config.toml
crop_scale_min = 1
horizontal_flip = false
parallel_block = false
adamw_weight_decay_other_params = 0.01
Rows from block 3 of a small image classifier, named by matrix and row number. Rows with one number belong to one neuron. Each number is 500 + 40 x the weight over its row's rms, rounded and kept within 0 to 999. All counts start at 0. Numbers have three digits each.
After each neuron's rows are labels from the 100 images, of 14976, where the neuron reaches its highest value: "top examples" is what is common among them. Only what is clearly more common there than usual is listed. The data: numbers of one to four digits printed on busy colour backdrops.
# fc1: MLP up (model.blocks.3.mlp.fc1.weight, 512x256), inputs 0-42
# fc2: MLP down (model.blocks.3.mlp.fc2.weight, 256x512, transposed), outputs 0-42

fc1.372:479487557523516521565503479452486486543474491513541498444421531540488505486485435474591518490495459457540446493524499435529533468
fc2.372:534515389544542535457399516464546494537535513520557490571544479480473479476462567575518521507463482514484493454476570476494497509
top examples: orange ink; red ink

fc1.466:485435516405467563442520541529519510467534443562458579531455552522475514513529506472518490507514494493507547476466483455409474495
fc2.466:496509562512540446556548457453489525462507550425521438550488457524525520470512488472462538544558554559420474533484548524488456479
top examples: teal ink

fc1.104:461566600513429502501497443499502501461521545529512504494555543454446467449525475455461514418523500520463447491580491488560501462
fc2.104:468421485485522483446534519480534485587477493502500461508458464508569474582525502625447524495440508455552437486449521470477516454
top examples: green ink

fc1.331:522429450521494536514600527500660556536476477492425548494467527510522482443502439503509459447559525478476441485508497449526498498
fc2.331:466501478553478462514509518464525473469527507464513546490446492512494451517604469531565518528468478526560552441544469521471575495
top examples: pink ink

fc1.203:499394529527461500487527527512537509521464485473511492579495507451480550481467513512464531476472533464545479481503452481500433448
fc2.203:527501517445496455426470471533514489480492461481464513545564580440508433553562497594556479539533513555548501522461535507506470503
top examples: length: four

fc1.236:565607469523495476493483485440569489504475494542541414441518469531546483554464555467568492496456499520528503501419527527530565504
fc2.236:474408436482433523515511463561504530509566496532455480476443533525458533468449443423476529527484486543448525531536460496541477399
top examples: white ink

fc1.338:479510504409583529529489566443487417577473528494529522538465522484560545560459470522475484456518505481507519422504471522485506496
fc2.338:533509561455499520514512509542486527537559599520493450531547511551411447568544504453482561564498534458427513513540500522492535565
top examples: purple ink

fc1.232:488477493456496526582516549491494485454488466484554503522519531500440446545421559439486415448567526525494421563476537468485442441
fc2.232:502506443488477456501533473543494510418484491540494483509476494554507581427515515496542512515418573524515488507481500507504479499
top examples: orange ink; pink ink

fc1.482:469442488437512507611509496532444480512447507512506528496502470497474499500499578480527491491544520472498528468495531565532470505
fc2.482:443560520518582494507487484492558501489500433511490447449553539482511525407433440520513512514443531528522497581529487398488505454
top examples: purple ink

fc1.335:550496605377471508517462497530482524492503484517413506488457453430604547544520508528493477472541544517459461509492533545525429475
fc2.335:497479497515471468491459479493518422474540533487511422539513528522530492438450523452525530558502475426549484502446497481470597528
top examples: length: one; pink ink

fc1.91:553514571467431578555456520563566503505522530469521406551489506441504490492536474500555523479464452531511546478497436521523516531
fc2.91:486520471504507409486455476421427525544569438523552582515550503533460505491538492551535514482526479563543467469529544526521552489
top examples: pink ink; grey ink

fc1.456:494508379565509494470511535410536538529466459529494504502581438450519503458578501493432507407442601456495495522510522520479462508
fc2.456:497533551469503448499418435507463532459470517510481492471508513543470560445457505564510503484588487547536509530544557470563552397
top examples: yellow ink

fc1.42:572531439527465496534500468514544468517435512485580373514499529534462496501481485500476477500543416470486493528441428479551477509
fc2.42:477547457472473437487462438450514527488557498565473647489532478544506458485516490450469625514414562522525500511490463482459465522
top examples: length: two; pink ink

fc1.277:473532491497515505517547437562514460499509520447483453509494524532438427469565521594500571568474455523431468487472410460512532476
fc2.277:539519422400497474458548483464446458492521554491432571518497517451466621536530461491465477424531496496489530542436517433473512495
top examples: pink ink

fc1.47:467472576464543537521475468538497554494528514528456516503562456502435501486500527543487533446424473577471496418430436517453525472
fc2.47:549470439531500438493559524490526425520478487488529583480499488514563502486519518464497568445514489486507462537549591469511462530
top examples: purple ink

fc1.99:476546494488519411494510466532484487493472495406479531516527489492543500493482537524511545510515510507528463579449491574514503518
fc2.99:484472545370560499474553509501545533516500464546493463504543496462464507501507482478599480480505477438453551481477466513476504475
top examples: yellow ink

fc1.146:538407522575472499512501541495500482507540512487555496523538589516494487448463485500528491472526551498476443591521570548541500492
fc2.146:470462502405531463482542520492452475499504531552532487575480485517529537562519465552432515468426487508474487521426478513494467538
top examples: green ink

fc1.68:508518461520541459478570440496514478511504495544508464512451455512494465575433454433462604521513539436473491469491584499560517547
fc2.68:505549532431540576545502560509518524510512505520548517387498506464508425571519510441471485508427504483469479535536492523547465482
top examples: length: two; yellow ink

fc1.344:452532442470487522544462480436499477484522545446518458525482575545473511490488464514452524479515557443525470538498428498476532534
fc2.344:426532536456544557442561490484517488500527502529412534530510449446504546578438497503558472457470465522433550520505536515594477467
top examples: yellow ink

fc1.101:450570502531473387500484506516495524557475459554476533522478424451563466566489542519518591465456498502548445537540511509461504499
fc2.101:512432502468551519506508471547571499509568523455482479522436565560469427446528456498476558534489495462489501459479508626472473538
top examples: purple ink; blue ink

fc1.12:508436455538500482422528445603490478520492477468520487435500510456583475434532486480438511437438521533518488503532509467500500526
fc2.12:484547518492499522450447544452446460487479546488545537497470522559529513466533499548594577529586469562492586492500548563530455511
top examples: yellow ink

fc1.105:458465410437497476496567403495468497479541500415480478505522480483474394486528485499609545460502510558530494538412517477579466492
fc2.105:553494524474488481517482498504524553491539474492540551533466522500486486521606515481494475492379573527475441512442571483502510522
top examples: orange ink

fc1.58:493545518546491511458516443447454524484470478533567515606498528552529543528565449519471493534433489492567487466497488477517498477
fc2.58:505487507547506508502472498505489484507497515495424498445483458495453504509539538525557464506540545504503561565483502454527463536
top examples: teal ink

fc1.231:609408467504497541508481468561468554573500485530492557486518495504488517497524502500509477549376483537407438519534449470451434500
fc2.231:429557464503549497470520481391521394540561484465499465560426524532555491463517473581574534525559548519522457504503438484455505455
top examples: teal ink

fc1.421:474461529550513481489521495503532448513454465531430504487529536495535520575516482558443518457514435484420590553486458496486571502
fc2.421:582463531477523518535418493533544520562521569484537446424472444486488468518487471510525487510469602577500473423481644480534438548
top examples: pink ink

fc1.237:504458465532491444462558449395469562526507497485522447518472469567511492472488421454522523524483526465431475566466537458500509612
fc2.237:410553474442554483499455542579438502486507505492581494489529458515468571476519524511421566548501518520568489457564489470480539487
top examples: white ink

fc1.81:472553444526445483447538476492543531523428502502473461431499439473517396466509499530480450457504569476470522531494581493494468582
fc2.81:475509517433499529505523562478540497472522437478449480499535466457507506445526479481488549426501448478498505548512523553506473535
top examples: on a plate

fc1.384:453517434519491474489517440457534488505590533476505536422499522476517478540537474525409570617470478437496482539449479518547472492
fc2.384:503478535424511538533484554496486529476493508475523471543507441527487577541425525544474497534446601497463464514488466527512491432
top examples: length: two; blue ink

fc1.336:468488570523523555523463433533458470447485411461464517524469494517515498466472514479593567509452478469513514470534551525497585436
fc2.336:467464423498562474503520582511519518478509519535539451475546498539487464586511439516429438535518541515500488427496504503481472489
top examples: green ink

fc1.273:540477509489523512512523505456483459452480463501493534475523583421465460483470446486527472497469451536461488449479473500517443453
fc2.273:501511511543517516558498568572467566493522571460493426509490532542526543531482518492464533447474546482505542472435488508446536576
top examples: pink ink

fc1.123:519506514501522491550469526545493485538565575493484466485477529493554461515480533551454613508458481535499515463464504532570469467
fc2.123:578502477469537508473569470566533491488488558555582520525480428499501536487549519492520462500515529433555555555506517558540558464
top examples: pink ink; grey ink

fc1.8:494494499512543481510473492479473487446525453462461458450557494585509510452528472505551476502471509549513471444468526472550488482
fc2.8:451509528512458529499464491613501494517487500569474480550450484477472556578469505466471472479551478497531564562570440533552522529
top examples: yellow ink; green ink

fc1.359:427431518516479586478460587528475448527500494444486544508494402500551511509548464488470445482583513546436476482464492581491516509
fc2.359:491455518469463466502609489532539564510500503553471462508488506485553447487435500556497523455518455563522522479471469573452459548
top examples: length: one; purple ink

fc1.311:603518529493415524470479447458570473465412502473565502590405530458414475556431546532449440449501553529522518474471493553499520447
fc2.311:418548517443517406485485570532486464424443500505515458543567455507509543445508462438548557400439519499508562478549595508494488478
top examples: yellow ink; orange ink

fc1.394:511553485454483534503444579540515451425481467509543509563539526490573478512483522511523517463402558472496419527482545480501482544
fc2.394:438591466448484529481476476525441523487539524459481507452433482510483445488488469419560476507563526494485481497472564634466514498
top examples: on a plate

fc1.106:447476536496503560547485468575567594440589538486540479498525522517382514468510473448531511532598575495483469548489501520544552515
fc2.106:566529442509478490465450589422441561545532462481547454567496507536511506518530515534485452523424462564562489461556437432565520465
top examples: teal ink

fc1.480:456541498533469477453570452502464495517530509444463499501479490466489497486538534478496549488486477448417451522536466474505537463
fc2.480:493495497451500522438471480494493510498435484582541520480547426503528502496567473524463504492520546537496485488505527582452534466
top examples: teal ink; green ink

fc1.266:565475583531465491486526523473555471424487524526448556519510493537469519512478477506438493486527578415493527470503422526550521537
fc2.266:429585547486510514527489519462393476461447541451489468418399526498517593498479573471553535507476477539554535556517496465461531502
top examples: pink ink; orange ink

fc1.179:441435450496577471496401426408447589533501562490578486490567491518532501442455498541524484501532511485477538478505488442509421434
fc2.179:478455530451535526515473524523460481514482526526526571448443544544569498581454484465594502524413499486424555476502483556478614521
top examples: yellow ink; grey ink

fc1.473:541451532472548542530526563534560548489499527506509519485570497544473499433509518495584503512546488506454471463573469542496525445
fc2.473:487436487562464454533556471447517416469482468481507475518543502474455600558424455580458568490467545501505442502502520470536497537
top examples: purple ink; length: one

fc1.301:484487524484550484423479452477546469536590496509567441464572464474515526539492515502556501445486515543564466554509535452459504415
fc2.301:483435501538509549490492517473535569510421497515559507486439495500505481507533489470415515551461485413443520498392554491542466543
top examples: teal ink

fc1.121:575528498507561543529493411522478486531566546505443546556536525535542510476479474427452505499495500477524497480524551581527437438
fc2.121:486474545477531404525542542447478496531460508570551550535438432513515517548478503524503485486543512470517467506540455456487518430
top examples: length: one

fc1.60:471513498468524493508527468418513491532489476479485489495476495477468519517524460444454480480496551458469512459501506485513536572
fc2.60:539463554529476532494487504507532454494503474467512522427443539576515489494493503571459544494500515451567548427459580587540502494
top examples: purple ink

fc1.11:522517540431520486511482549537459525526506436555438547501428497489498419518453480461469496550549493455555482568476509527515546481
fc2.11:484514508489431496448526530564495572459427550500507477497528504551491503487505508486476441535499503512472547501509511549530456507
top examples: orange ink; yellow ink

fc1.429:498480472426500513507489596482519558443502487488502452463537466501458531514572464469463478498551496526492570447547489478479510540
fc2.429:498526538504482464482568515500537419512576539525463507479462564526495405505471388498526537502468532497590497505503529540481565496
top examples: white ink; grey ink

fc1.70:458467569467504518448553501488465505459466519571481485550499508527517441467473462443583498480497538510445511486524434477506514495
fc2.70:481580527521501469496504477527520512433538462529482603471492503531567477485461517435469536483549454540527468495555472552585494469
top examples: purple ink

fc1.285:480498483563511478481436493522577531522485504546478445448539466513460534529431508549481520510435555421486476492489556522560548525
fc2.285:534565475503510506496554527468501536556489508521541518570486534589542520521493444478430542463527482443489475525532487552450460500
top examples: on a plate